config = dict(
    train_examples=295000,
    encoder_activation='gelu',
    fusion='cross_attention',
    fusion_encoder_layers=8,
    fusion_encoder_activation='swiglu',
    init='kaiming_normal',
    optimizer='soap',
    one_sided=False,
    adamw_lr_other_params=0.0017,
)
Rows from block 2 of the image encoder, named by matrix and row number. Rows with one number belong to one neuron. Each number is 50 + 10 x the weight over its row's rms, rounded and kept within 0 to 99. All counts start at 0. After the name is the row's rms in percent of the matrix's.
# fc1: MLP up (encoder.blocks.2.mlp.fc1.weight, 768x192), inputs 0-191
# fc2: MLP down (encoder.blocks.2.mlp.fc2.weight, 192x768, transposed), outputs 0-191
fc1.562 080:47 43 34 63 47 45 45 60 47 56 58 48 63 54 47 49 56 45 41 40 44 51 53 53 47 58 42 54 53 54 33 53 51 43 46 56 70 51 44 70 55 64 49 51 63 46 57 68 47 64 56 46 37 39 43 49 46 28 47 43 41 42 36 57 45 51 46 64 54 47 52 47 48 45 56 54 42 39 53 42 63 53 67 28 52 52 47 43 63 48 46 53 56 51 76 38 59 38 53 77 37 57 51 53 41 53 51 44 54 61 39 63 46 45 40 46 53 73 46 37 48 64 63 65 28 47 44 60 55 47 65 69 60 48 62 71 41 64 59 49 38 73 63 48 55 70 51 44 56 49 31 44 61 62 33 52 60 60 39 48 47 23 39 57 38 66 59 49 33 65 41 53 44 46 54 42 52 57 51 44 42 49 51 43 44 53 61 45 52 58 58 23
fc1.563 106:66 33 72 46 50 44 43 62 51 49 75 55 42 18 49 52 46 43 54 65 51 49 39 43 55 46 52 43 67 55 47 50 47 43 42 48 53 50 55 53 70 69 60 43 24 49 58 54 47 54 34 50 53 56 58 63 55 48 57 37 54 55 43 55 39 60 52 54 39 34 44 35 47 59 53 44 58 49 52 40 37 42 39 36 51 30 50 58 41 58 48 50 63 51 48 45 47 59 60 34 51 40 61 44 43 48 49 54 47 51 47 61 52 45 59 43 65 49 66 50 46 53 64 33 71 45 70 51 56 38 54 44 56 45 78 41 42 56 57 41 61 63 45 57 56 58 26 56 54 45 33 50 48 47 42 44 45 53 36 40 54 47 28 49 56 28 74 42 51 57 41 46 35 59 38 50 44 48 58 51 61 59 55 37 47 54 41 54 21 48 54 53
fc1.564 082:28 52 49 50 42 47 66 54 68 47 43 45 44 42 35 66 46 35 40 57 38 37 47 59 72 40 49 56 50 47 40 36 48 43 33 48 58 40 60 40 42 56 56 60 44 31 61 59 52 64 49 57 70 39 52 43 59 49 42 33 40 45 57 38 44 42 63 61 72 55 46 66 55 34 55 50 32 58 44 35 51 40 45 52 59 71 67 49 29 52 63 42 57 50 42 24 44 32 58 54 43 34 51 53 59 40 53 47 28 55 55 52 55 40 52 59 58 59 34 54 45 56 52 70 44 54 57 43 42 40 32 57 35 55 54 43 55 53 62 48 51 35 36 48 45 48 67 46 58 47 49 39 61 62 41 43 48 54 30 44 64 44 58 58 52 45 42 36 43 50 47 36 49 30 51 55 48 57 53 48 50 62 57 42 71 52 46 48 56 46 38 46
fc1.565 094:38 41 59 53 30 36 60 42 63 59 40 26 43 52 45 49 50 29 43 37 40 33 46 37 28 48 61 54 47 53 55 39 44 37 39 56 47 64 42 52 57 57 63 38 43 44 40 62 58 51 44 37 53 56 41 56 42 58 52 66 50 47 33 17 55 49 49 61 68 40 46 45 38 51 65 45 55 60 43 46 57 39 56 46 42 53 27 68 60 47 69 51 41 68 43 54 62 50 51 59 47 47 45 63 38 50 45 40 52 46 50 60 45 47 46 46 37 54 50 47 37 60 62 70 58 55 45 42 50 58 44 35 48 53 47 36 29 60 52 61 42 57 52 46 41 47 62 50 41 29 36 62 57 43 53 47 35 54 63 41 48 64 51 34 51 52 55 52 54 40 43 62 42 56 64 74 57 48 57 60 39 69 71 45 44 47 51 42 62 56 54 49
fc1.566 089:50 37 53 44 48 51 52 46 52 49 62 40 53 59 51 52 60 46 72 46 33 45 65 45 42 60 45 37 43 40 46 42 49 41 59 59 59 26 38 54 48 43 31 51 44 57 30 47 58 54 58 61 41 46 60 42 49 56 51 53 46 41 48 57 43 69 55 43 59 47 45 35 54 53 49 42 42 68 43 39 57 54 64 36 45 70 50 71 66 44 46 52 40 61 39 35 64 51 60 62 55 48 49 69 50 56 70 58 47 36 49 33 47 42 40 35 62 42 64 41 40 40 56 69 46 39 45 54 48 60 58 47 59 39 23 54 61 54 36 60 44 47 45 49 68 56 44 46 52 36 39 56 41 54 68 49 72 23 60 66 67 62 51 56 56 34 45 49 58 48 56 53 61 54 33 50 40 50 58 39 46 52 49 52 49 76 52 46 52 61 41 42
fc1.567 114:44 59 50 39 53 62 46 50 71 65 56 50 56 56 37 46 55 52 45 45 52 42 57 60 54 38 41 70 46 24 48 51 43 55 57 32 39 50 43 41 61 45 53 40 42 55 30 51 51 56 52 41 37 54 54 53 59 69 48 47 62 28 28 59 47 32 71 47 37 58 40 54 44 59 26 60 46 44 35 49 32 61 51 26 42 50 58 45 62 48 41 66 48 40 47 37 71 33 54 43 41 65 61 74 68 53 57 54 42 60 44 44 53 64 69 59 60 44 53 49 60 49 30 60 55 54 58 39 60 55 46 57 53 45 61 39 57 48 40 57 42 46 34 54 56 48 42 45 39 57 39 51 46 40 53 47 50 54 47 42 55 34 45 49 42 61 53 57 46 59 39 47 47 63 40 52 65 66 44 52 36 47 59 35 43 42 32 58 39 41 56 62
fc1.568 103:55 45 46 51 44 40 39 39 47 58 53 43 58 45 39 49 47 36 66 31 50 53 51 42 57 53 54 40 43 60 52 58 40 37 65 51 38 53 24 36 47 44 53 51 44 46 49 42 65 47 60 66 51 58 31 72 46 51 45 50 56 34 53 62 52 43 50 48 71 56 49 46 53 36 50 40 73 43 58 47 49 41 55 47 71 53 62 60 48 59 59 52 24 51 55 46 44 45 62 51 53 45 51 52 56 59 44 51 65 52 37 48 47 44 27 43 56 42 54 43 67 56 49 69 60 30 49 54 49 49 53 54 48 48 44 33 57 44 73 73 49 55 56 55 50 59 49 41 13 47 35 41 32 42 46 39 49 79 36 60 48 45 50 59 52 57 57 49 34 61 48 49 42 43 49 47 53 23 55 53 69 51 51 61 59 49 52 57 59 40 50 49
fc1.569 091:60 46 39 51 58 53 36 48 59 52 52 60 59 56 47 43 75 52 42 62 52 24 36 50 53 56 36 47 33 62 47 51 42 55 56 37 66 46 49 47 41 49 70 48 54 46 55 56 61 47 57 42 29 42 53 50 42 37 39 41 53 42 42 57 42 40 54 44 45 62 46 60 62 43 72 38 71 45 60 53 53 65 55 36 48 46 49 43 43 36 39 63 50 42 47 53 65 59 50 60 44 42 42 51 51 46 38 58 64 45 34 55 56 52 47 53 65 45 49 53 62 55 44 36 39 61 47 47 66 52 68 34 51 60 55 70 49 48 38 54 48 67 48 45 18 57 49 73 61 48 71 44 62 41 47 33 48 59 56 47 50 45 63 40 48 64 50 41 54 43 55 41 54 68 46 65 40 56 61 32 40 71 44 54 37 46 34 48 58 40 36 50
fc1.570 091:45 36 38 43 49 49 55 54 55 41 53 39 47 59 47 61 67 54 52 52 63 50 45 52 57 45 51 58 49 42 62 63 46 54 40 78 56 62 39 34 53 47 47 41 40 26 40 49 51 54 37 48 43 65 51 62 36 46 52 40 49 65 44 67 50 49 47 34 47 45 45 48 60 42 49 40 33 48 59 60 47 46 46 40 49 56 46 46 54 22 61 26 59 66 46 58 64 47 41 44 50 56 26 48 46 66 33 74 39 49 50 43 56 51 51 36 42 40 50 59 44 39 45 60 69 41 56 56 57 48 27 54 54 70 64 55 70 52 52 32 47 60 52 60 70 67 50 33 51 49 51 44 38 52 52 47 58 46 53 55 46 41 63 46 65 32 35 45 60 45 42 35 60 67 53 66 50 50 33 45 49 36 43 35 51 44 46 55 38 42 58 49
fc1.571 092:55 64 47 50 35 36 40 34 37 58 35 49 55 48 45 34 50 51 58 55 46 74 49 50 50 40 39 42 60 59 44 39 59 39 35 52 57 72 56 53 41 42 43 55 41 48 64 69 43 47 50 36 61 32 35 46 39 58 55 44 66 63 63 47 49 42 47 46 45 37 45 50 53 44 36 52 37 64 46 41 40 69 56 51 42 70 36 59 55 47 43 49 50 56 41 58 54 48 54 45 51 64 48 52 32 48 62 51 45 63 56 75 53 61 50 39 45 63 59 49 56 49 55 33 49 68 57 50 64 41 38 36 44 50 47 69 46 46 49 39 54 35 60 57 54 50 25 41 67 34 45 63 27 40 43 49 62 46 64 54 43 56 40 47 52 47 54 42 66 53 68 56 61 46 31 42 51 58 54 72 43 55 58 27 53 42 53 63 55 53 45 41
fc1.572 091:37 48 47 27 56 52 41 46 39 66 64 53 48 56 67 48 39 75 55 50 55 56 49 43 52 65 44 45 38 44 44 48 49 57 41 49 35 73 66 49 51 54 53 35 40 48 61 47 60 55 41 55 60 30 39 57 38 38 52 47 36 41 47 50 57 43 52 65 52 41 55 49 43 55 40 50 56 58 35 44 50 43 41 49 61 30 37 45 42 47 65 39 49 56 53 70 53 77 43 43 56 45 49 44 30 32 52 66 66 53 63 49 54 59 40 54 53 38 60 54 52 63 62 37 44 45 61 41 49 60 60 32 33 51 47 39 40 43 35 57 40 41 31 54 52 55 53 55 47 50 56 48 50 68 50 60 35 49 60 50 52 62 53 54 27 58 52 43 57 42 58 49 48 59 53 28 32 62 48 53 35 49 48 36 35 78 58 41 54 48 33 42
fc1.573 085:51 31 53 61 50 50 50 34 60 56 51 69 35 42 41 55 44 56 45 43 50 52 35 55 32 42 48 41 61 54 40 58 43 44 36 60 51 41 55 55 69 58 49 36 29 54 39 54 46 41 49 63 37 46 44 54 56 65 45 37 46 49 35 60 64 42 37 52 43 46 51 64 48 50 57 43 25 36 71 31 56 58 42 69 29 40 63 59 39 45 43 51 51 59 47 36 43 61 64 52 33 60 40 54 50 41 55 68 57 43 37 47 34 58 42 55 58 50 53 44 45 50 38 62 56 56 55 58 47 35 47 40 42 54 39 57 50 66 54 57 48 61 52 54 55 64 53 60 32 74 47 56 69 46 47 42 54 56 63 56 36 33 40 65 56 25 44 48 59 50 55 50 59 45 50 44 55 44 47 56 51 52 46 39 51 71 26 66 52 52 55 66
fc1.574 113:53 65 27 57 58 34 56 59 48 80 58 47 54 69 44 49 44 40 60 51 43 37 59 53 48 41 53 57 51 48 44 49 36 47 57 53 46 56 53 51 24 37 52 54 36 59 64 53 50 54 38 60 53 58 49 26 44 55 55 58 46 41 54 68 40 67 53 52 55 54 59 49 37 38 45 36 43 46 46 59 69 49 51 58 39 39 67 54 51 53 56 44 45 51 53 46 46 48 39 54 40 56 51 56 51 52 50 44 46 54 58 53 46 60 57 51 52 54 42 60 63 29 49 35 38 58 60 57 63 46 51 37 45 54 51 51 36 51 45 50 84 56 64 51 39 54 46 45 54 47 56 44 40 64 44 42 48 28 45 43 31 31 61 52 66 58 51 21 55 73 34 52 37 47 49 41 55 52 39 64 58 52 50 65 58 46 24 34 46 36 42 57
fc1.575 150:48 52 59 55 47 42 54 34 63 57 63 31 56 55 45 46 60 43 74 42 48 63 42 53 45 45 35 29 47 50 48 53 51 63 22 43 58 62 60 36 57 49 38 39 63 71 52 50 57 49 42 49 68 43 45 38 29 59 47 52 56 43 48 55 60 56 55 56 44 54 40 58 46 55 51 41 53 37 41 52 55 38 53 74 55 69 61 44 44 53 59 55 36 30 42 42 76 38 41 52 48 60 53 41 37 35 55 52 43 55 46 41 44 55 42 49 57 64 54 36 56 31 54 63 40 45 60 50 56 62 58 66 48 56 66 55 42 49 55 42 61 60 36 27 42 58 38 71 50 57 46 56 49 52 32 48 59 57 52 61 46 45 61 58 49 41 44 52 50 56 53 51 40 48 58 33 55 55 62 36 65 50 52 46 67 48 35 62 73 61 62 64
fc1.576 128:62 32 43 68 51 47 33 54 56 49 49 49 43 46 57 59 67 61 60 61 71 52 61 53 51 57 45 42 49 40 47 27 46 59 46 54 42 39 41 39 60 33 46 38 43 57 66 50 66 50 43 50 29 44 39 34 68 48 40 29 59 51 55 60 56 54 44 37 34 66 51 40 51 35 34 62 43 53 74 46 67 62 55 58 57 55 48 33 60 32 47 40 40 53 56 60 54 37 63 62 42 56 41 33 40 50 50 42 49 36 53 49 50 34 49 55 48 64 58 54 68 51 61 47 48 60 52 63 46 53 48 52 35 56 43 46 55 39 22 66 36 44 67 55 56 52 64 40 44 55 46 56 53 35 38 61 50 56 29 63 32 37 43 29 54 50 59 44 48 44 59 41 52 50 54 59 53 51 40 51 54 54 46 48 57 48 42 53 59 40 41 62
fc1.577 083:55 49 57 67 50 46 47 55 49 50 47 65 49 48 54 36 58 55 36 67 55 53 33 41 60 47 48 46 57 41 58 69 52 46 59 44 51 31 43 60 40 62 42 56 48 37 54 62 51 54 48 62 44 68 24 47 50 56 51 72 61 32 53 30 47 53 54 53 51 55 50 41 43 51 50 52 23 71 45 49 47 35 49 54 47 65 51 45 58 52 48 65 39 26 64 59 59 69 69 53 64 53 37 54 50 45 53 63 63 49 64 60 52 60 62 67 61 58 55 71 38 49 71 60 36 62 59 47 58 52 60 34 50 51 55 62 29 48 55 54 50 54 55 55 47 57 59 59 32 60 43 49 48 51 58 47 58 69 50 48 55 53 72 48 53 54 47 39 51 52 49 42 48 48 70 37 42 55 56 40 64 52 42 54 33 49 45 26 44 42 38 44
fc1.578 117:58 45 30 64 46 51 54 59 42 43 55 43 42 28 69 70 51 50 53 50 73 23 63 38 51 64 53 50 56 69 50 38 38 41 65 47 42 44 51 45 39 50 54 48 60 57 51 58 61 48 56 43 47 47 35 49 47 47 34 46 46 67 50 77 51 46 45 55 58 69 43 40 72 34 55 67 54 42 33 59 68 57 61 45 60 38 29 48 42 50 49 54 55 51 44 54 50 29 47 41 47 52 43 64 49 44 40 55 69 45 52 42 53 46 46 49 48 62 38 36 48 52 45 68 30 61 64 54 51 49 55 60 58 47 44 59 58 51 49 45 56 46 25 57 73 58 51 55 63 55 54 57 28 32 50 50 59 48 36 58 55 57 49 51 69 49 50 45 47 34 47 60 56 35 51 52 35 52 67 55 50 42 64 52 44 47 53 59 52 50 42 59
fc1.579 141:44 48 62 44 55 42 53 54 44 40 74 47 44 60 55 45 57 49 56 72 49 42 73 66 58 23 51 48 40 49 55 59 52 43 31 76 63 61 55 57 61 47 40 32 44 64 32 51 58 57 58 42 36 60 65 34 44 43 39 42 39 51 52 46 48 64 59 37 39 44 62 54 35 63 52 63 44 45 42 48 53 45 65 36 39 54 37 57 59 51 52 52 37 58 58 57 54 49 57 47 58 50 39 57 63 36 59 56 56 33 53 52 57 43 32 51 46 60 62 46 58 51 56 62 56 47 59 57 52 45 47 42 40 53 59 50 47 55 31 54 24 46 43 46 46 53 45 47 54 51 49 63 59 58 56 43 49 46 37 61 36 33 57 73 49 33 46 52 57 49 71 59 59 75 47 57 27 53 41 67 47 54 47 49 34 37 40 59 55 43 46 52
fc2.562 084:54 52 60 44 54 52 63 54 62 33 54 50 42 44 55 39 31 59 60 47 68 46 43 47 61 42 76 58 38 65 52 35 56 72 51 53 49 42 54 29 36 32 45 53 58 57 45 43 58 32 36 50 67 42 61 54 43 63 54 41 61 53 64 37 48 41 56 39 54 51 45 49 59 57 47 44 70 48 46 45 63 69 46 57 45 54 46 55 45 52 53 43 43 65 47 56 47 63 47 40 61 43 57 44 53 60 49 52 39 46 40 52 61 29 59 60 43 34 51 65 40 31 48 35 65 55 69 43 44 65 43 43 33 48 43 50 40 40 53 53 49 46 38 39 50 57 55 63 42 66 52 54 44 55 61 62 48 42 50 46 63 80 60 54 65 57 56 52 62 43 51 48 67 54 56 51 41 53 48 64 44 41 74 40 54 58 47 47 53 42 37 79
fc2.563 096:49 43 39 58 64 48 60 45 38 56 22 50 52 47 56 43 40 64 60 50 41 36 64 40 49 61 54 40 47 45 72 49 28 67 59 48 49 57 41 53 52 42 46 45 54 49 55 54 52 53 68 57 40 42 47 39 38 64 50 58 44 52 51 67 48 51 48 42 63 56 39 43 46 43 51 52 61 55 47 53 54 45 56 48 46 54 63 54 54 30 71 32 28 61 51 36 54 35 51 56 52 69 47 50 43 59 59 30 39 45 50 33 44 64 43 44 51 43 48 44 54 57 47 61 36 33 51 56 39 42 25 46 31 50 15 39 64 43 38 46 56 42 52 46 55 61 46 44 58 38 57 58 43 45 52 37 58 51 62 58 50 54 53 55 54 62 41 58 39 51 62 47 70 36 47 61 51 53 57 43 42 25 51 70 48 48 70 47 55 65 39 59
fc2.564 086:63 30 37 48 38 54 52 38 42 46 48 49 45 55 67 33 40 53 54 54 53 60 73 37 37 58 49 52 60 46 58 49 58 36 40 54 52 53 56 57 52 36 52 36 55 53 40 62 45 26 56 34 41 39 47 67 39 56 39 53 63 55 53 62 58 54 41 38 26 63 51 28 43 47 41 42 58 44 62 49 28 59 51 61 55 34 50 49 40 41 46 66 49 53 71 64 52 43 37 52 52 54 47 48 61 51 38 70 65 57 54 54 51 50 49 35 40 46 55 41 51 36 31 52 51 69 48 54 64 48 64 38 41 44 31 54 49 45 47 49 45 59 68 46 51 62 37 55 53 59 37 60 30 55 43 48 48 46 45 72 55 44 39 43 41 68 61 43 35 57 53 58 53 60 65 57 52 66 72 53 65 37 50 51 41 42 50 58 54 54 58 50
fc2.565 099:33 62 43 48 63 56 48 66 27 32 62 60 59 57 64 40 50 49 53 64 50 69 61 52 48 58 58 51 44 56 54 57 60 69 62 54 65 45 63 49 31 44 39 50 39 49 64 39 65 42 32 49 34 42 55 62 50 38 62 44 50 63 57 54 54 38 53 33 59 64 62 54 64 52 59 61 46 45 44 71 54 45 53 53 56 56 47 49 52 54 27 59 58 32 49 48 37 52 49 49 47 51 37 51 71 61 61 35 21 57 53 45 69 49 44 61 60 38 51 46 41 53 52 43 50 58 55 67 56 46 69 50 50 46 41 52 54 28 45 44 58 35 59 63 65 63 33 47 60 46 50 37 50 54 44 53 57 37 59 52 60 54 71 56 49 60 41 47 55 57 49 51 35 48 50 52 42 34 44 54 62 55 31 54 61 54 40 39 61 58 48 62
fc2.566 095:55 54 41 46 52 38 42 61 52 46 45 60 52 40 42 45 53 32 46 69 49 64 37 50 48 56 51 52 40 63 49 42 69 58 52 31 46 57 55 47 48 73 63 44 47 56 65 57 42 40 50 50 57 46 53 50 64 59 48 24 62 33 63 36 61 40 56 50 38 62 43 55 42 47 54 52 48 34 48 68 49 49 48 56 43 43 49 51 36 37 43 58 53 35 56 68 33 26 47 51 38 60 34 50 67 26 28 48 29 53 32 46 58 59 51 41 48 57 38 54 44 55 48 40 43 68 73 41 56 47 59 56 77 52 67 46 53 52 48 46 55 46 32 61 36 59 59 60 47 54 44 49 63 41 36 58 48 64 46 46 41 40 47 41 39 54 57 38 51 61 34 51 38 46 51 63 58 46 43 45 50 41 39 37 52 34 58 58 58 38 48 54
fc2.567 109:62 55 56 40 45 20 52 41 56 56 53 47 42 59 64 47 43 57 54 48 53 59 41 49 46 58 38 30 52 64 59 48 54 51 54 53 45 52 53 51 50 57 33 43 60 30 52 61 61 50 51 42 35 36 49 54 39 75 60 45 54 69 57 35 51 52 32 50 56 61 63 50 37 57 55 55 38 52 58 59 52 40 53 71 43 55 60 68 50 48 63 43 36 45 45 57 35 54 39 65 30 37 33 34 51 52 54 39 45 47 45 61 49 43 39 46 58 34 58 48 69 65 64 43 38 49 54 45 50 41 55 40 46 36 50 39 65 47 49 63 47 53 37 42 53 57 55 61 69 40 62 39 49 44 59 67 43 55 65 52 41 69 43 59 57 48 44 31 42 64 42 57 40 29 59 62 47 55 55 45 72 62 54 57 49 61 57 47 60 33 37 54
fc2.568 101:51 61 68 58 45 79 49 66 55 23 56 64 33 47 50 62 55 70 41 65 60 55 51 55 35 59 57 56 49 46 52 51 55 41 50 40 47 46 57 54 67 29 51 60 48 54 57 57 50 47 33 51 50 59 49 53 65 38 52 53 41 51 63 37 52 48 48 51 40 51 63 45 39 48 33 61 38 32 38 52 68 47 49 49 36 42 45 49 43 61 38 57 52 53 62 29 40 51 65 54 62 44 41 51 50 49 41 40 35 52 58 45 55 26 37 54 56 46 31 41 52 52 56 38 42 60 57 35 55 50 49 50 56 51 53 54 49 33 37 60 42 58 46 54 65 50 53 48 36 56 64 49 45 64 38 41 31 58 42 34 56 66 59 42 33 40 55 68 55 46 54 32 57 63 44 29 36 55 52 54 54 57 38 40 29 52 36 54 49 38 48 61
fc2.569 087:52 46 58 53 53 63 57 57 50 48 52 41 35 42 48 63 58 58 56 31 52 74 60 44 52 36 65 24 63 32 50 56 70 48 37 53 36 56 56 44 46 67 37 58 51 60 47 52 37 59 39 57 57 50 42 57 38 45 70 60 40 56 48 47 66 54 57 43 52 43 43 41 41 53 33 55 54 42 46 52 50 35 53 43 41 51 52 56 62 49 61 51 55 49 68 46 47 54 52 49 58 39 40 37 60 66 70 49 41 45 47 44 48 38 73 54 36 49 54 53 39 55 62 50 52 42 65 47 52 50 41 48 46 43 53 53 57 54 69 56 52 45 72 42 60 31 63 37 55 71 36 62 50 53 35 70 69 51 48 47 48 68 37 54 52 44 58 65 49 48 49 59 46 34 53 42 58 46 40 60 65 32 46 68 62 66 60 50 38 69 68 49
fc2.570 094:60 55 47 56 58 44 64 35 51 45 53 57 49 38 47 39 61 54 41 71 39 42 47 65 61 59 71 40 47 52 49 53 39 47 73 34 45 63 42 72 61 40 53 36 53 60 69 54 34 43 48 58 46 31 47 27 47 38 43 56 63 37 58 50 33 61 54 62 46 58 50 51 41 51 40 57 49 49 43 49 45 58 52 81 46 45 50 53 49 60 52 60 36 41 53 44 52 61 37 46 53 44 69 49 43 43 64 30 55 35 53 40 57 50 55 52 60 49 50 44 50 52 56 56 44 44 54 22 41 44 54 39 39 34 32 61 36 35 62 45 57 38 39 40 51 45 47 64 50 53 43 67 46 56 51 54 42 36 37 53 44 69 36 38 20 59 40 45 43 49 53 58 66 39 58 48 54 47 64 51 60 60 46 41 49 52 57 46 41 53 53 47
fc2.571 092:36 30 55 41 67 46 55 55 50 39 58 58 56 50 55 52 61 57 48 36 48 36 54 37 70 62 43 56 45 32 56 51 41 47 66 52 47 45 38 42 53 54 45 43 58 45 36 29 65 50 47 59 40 62 61 65 56 55 45 59 37 32 53 49 51 52 38 59 39 60 37 54 62 45 68 44 63 40 36 58 67 32 45 52 56 26 76 43 46 41 60 40 39 49 58 38 55 42 43 47 61 28 65 58 59 60 48 46 52 34 39 37 42 43 55 48 56 48 51 45 37 44 52 53 40 44 36 36 46 67 62 55 60 50 58 50 58 58 48 56 49 70 51 45 58 44 61 55 41 51 49 39 67 53 45 55 44 50 50 60 50 45 63 50 40 42 31 61 47 38 38 35 46 32 62 60 47 47 33 32 48 47 36 66 47 50 53 40 28 60 57 61
fc2.572 085:45 35 64 74 38 46 52 37 60 42 37 49 54 39 44 33 63 25 36 54 53 48 51 66 46 46 41 48 61 52 48 62 45 47 66 36 69 46 37 52 42 39 53 45 45 56 23 57 36 54 61 54 40 61 63 37 57 57 50 56 45 48 41 64 43 60 41 45 38 46 54 42 55 45 66 52 50 42 52 53 47 42 43 56 42 63 71 53 51 47 44 52 38 48 53 26 58 37 56 46 52 46 42 54 65 66 52 52 68 49 42 40 48 53 57 48 49 56 53 33 46 56 29 38 29 55 31 32 43 40 42 49 67 43 55 61 56 52 64 57 53 70 64 40 42 41 47 60 49 55 51 60 70 45 39 56 65 60 46 37 41 45 43 47 65 52 49 47 44 50 54 65 41 55 37 58 61 48 46 44 63 54 50 58 69 23 41 58 54 53 56 57
fc2.573 096:62 50 57 38 57 39 48 56 65 58 46 51 54 61 58 66 63 52 36 58 45 35 57 36 71 48 56 73 41 32 49 43 59 58 49 47 47 63 32 63 61 19 39 49 55 45 64 59 56 42 54 39 60 47 53 55 44 55 59 49 51 46 69 68 50 46 60 57 48 45 50 72 56 47 56 72 73 51 34 56 48 51 54 38 74 72 43 50 62 73 42 48 46 59 51 63 59 29 47 52 47 42 72 43 60 47 53 62 43 57 50 39 55 53 44 47 58 45 34 55 63 46 56 47 72 38 41 40 51 48 41 37 34 44 42 60 41 45 55 58 41 51 39 52 61 54 55 61 60 30 74 35 57 57 55 44 50 50 39 47 53 43 48 49 54 55 38 44 46 55 40 57 56 31 52 51 53 41 49 45 43 53 43 55 59 50 51 43 54 38 44 56
fc2.574 102:40 44 45 43 47 50 45 40 47 34 59 51 58 41 46 57 44 39 38 36 46 51 53 49 55 61 48 52 46 62 49 49 40 49 44 52 58 48 45 61 61 66 44 55 73 43 36 70 71 49 47 47 61 55 48 55 37 55 46 54 44 55 49 47 54 51 38 50 61 68 58 54 50 46 60 63 46 39 38 43 32 64 54 41 48 51 48 48 47 48 46 57 52 60 35 59 61 50 53 45 37 53 57 37 41 45 42 50 43 75 46 44 44 59 27 46 62 43 48 31 13 48 47 62 60 47 57 36 59 53 36 44 50 40 56 32 70 51 41 43 34 55 46 51 36 46 56 75 53 23 42 55 58 40 67 39 49 69 54 40 53 53 32 28 64 52 58 63 37 41 43 56 51 43 46 57 56 35 60 45 56 38 41 36 40 62 46 64 43 41 53 61
fc2.575 150:45 59 63 47 34 61 44 27 61 51 63 47 30 44 37 67 64 38 66 61 38 62 57 55 51 45 41 48 69 60 62 54 62 52 42 54 63 43 37 46 36 69 36 59 59 56 55 42 39 39 50 47 68 41 57 53 42 61 49 74 49 45 39 41 45 42 48 55 62 58 63 55 61 57 54 51 56 64 46 55 49 62 45 71 52 66 61 38 42 38 59 56 45 49 41 59 53 61 39 41 66 63 48 52 53 41 48 45 46 46 42 46 55 50 38 54 52 58 42 44 56 41 54 42 63 49 55 50 86 53 62 64 57 45 70 61 35 23 59 57 47 57 44 37 27 48 47 53 46 44 53 64 60 44 46 58 37 57 37 59 40 66 36 55 46 41 41 50 36 34 50 49 61 53 30 49 53 58 46 62 55 51 43 50 42 58 50 59 52 50 48 52
fc2.576 119:47 49 62 40 54 50 75 53 43 51 43 56 51 55 68 54 46 39 43 49 50 47 60 45 56 52 46 40 62 59 64 60 57 30 61 43 60 75 69 70 45 66 58 49 47 28 55 33 57 54 73 50 74 58 49 52 43 54 58 62 40 52 50 48 47 59 62 56 45 24 43 50 47 47 37 41 50 41 53 33 39 46 55 39 46 35 42 51 46 55 44 39 47 51 59 41 50 61 41 49 60 43 38 52 48 50 35 53 63 67 58 40 48 46 69 48 67 45 60 46 53 48 50 45 43 55 44 44 55 63 49 30 67 45 45 24 48 52 69 51 42 49 48 42 45 63 56 36 49 58 57 67 63 66 49 53 46 63 52 48 74 42 45 39 50 49 70 58 53 44 40 67 51 54 28 53 64 42 48 35 46 56 57 45 43 37 62 55 45 60 51 52
fc2.577 091:41 42 52 46 46 56 49 52 38 59 49 53 54 61 49 58 51 54 38 56 40 63 53 51 53 52 71 40 46 45 52 42 41 55 50 45 45 51 62 46 54 66 40 39 61 64 56 41 44 45 54 45 41 46 75 49 47 44 42 27 42 63 47 56 65 28 57 54 46 43 40 39 39 34 40 55 61 27 47 58 33 49 36 44 49 45 34 47 43 43 36 39 58 52 50 67 39 33 50 51 46 29 45 45 45 51 38 30 37 40 56 54 68 49 33 33 53 35 56 50 52 56 31 31 59 52 38 58 51 51 56 43 59 44 63 55 56 67 35 58 66 49 44 45 65 60 40 35 59 46 64 52 45 45 46 58 45 27 32 51 42 51 42 66 49 56 63 49 42 55 43 55 40 63 61 46 40 47 29 53 29 36 50 60 59 62 58 48 53 28 54 56
fc2.578 114:43 58 50 35 50 53 60 68 50 53 56 68 49 68 48 43 43 49 39 41 62 51 42 50 49 46 73 51 51 48 49 58 59 62 41 73 45 43 41 56 45 59 39 45 49 31 36 54 51 58 64 65 42 51 58 39 67 64 64 56 48 46 48 41 50 47 44 48 55 50 35 77 31 50 46 54 49 52 61 46 49 49 38 55 27 48 53 50 54 49 49 26 44 42 54 44 26 45 58 50 57 59 59 46 40 58 36 43 39 50 38 62 42 38 60 43 52 61 41 36 63 50 37 53 56 44 34 55 58 48 56 42 55 49 48 46 31 47 81 45 59 68 78 47 40 45 43 34 53 65 34 58 43 47 54 59 40 54 38 50 51 53 43 62 40 60 37 62 47 49 46 47 39 72 48 37 69 49 59 52 52 69 50 48 54 70 51 47 43 55 54 44
fc2.579 115:30 66 45 60 52 58 54 38 52 55 46 67 39 33 46 57 36 48 46 55 35 65 53 58 45 42 45 49 46 45 50 40 37 61 55 45 27 52 64 45 46 51 72 48 40 52 53 56 44 44 20 48 67 54 56 54 64 51 67 53 57 53 71 50 44 55 59 53 45 57 46 70 59 41 50 57 49 42 36 60 60 32 41 59 39 50 47 60 58 58 55 54 69 33 58 32 45 52 53 44 57 54 51 22 52 67 39 40 45 63 43 35 47 51 45 43 59 48 65 39 61 39 74 45 42 52 63 60 66 49 45 43 56 53 56 46 71 55 54 56 51 57 63 49 67 45 69 44 60 54 67 51 47 51 47 52 57 50 47 41 36 66 39 57 43 60 55 51 53 51 53 30 47 59 57 41 60 51 71 55 43 57 44 47 33 51 59 58 32 42 45 47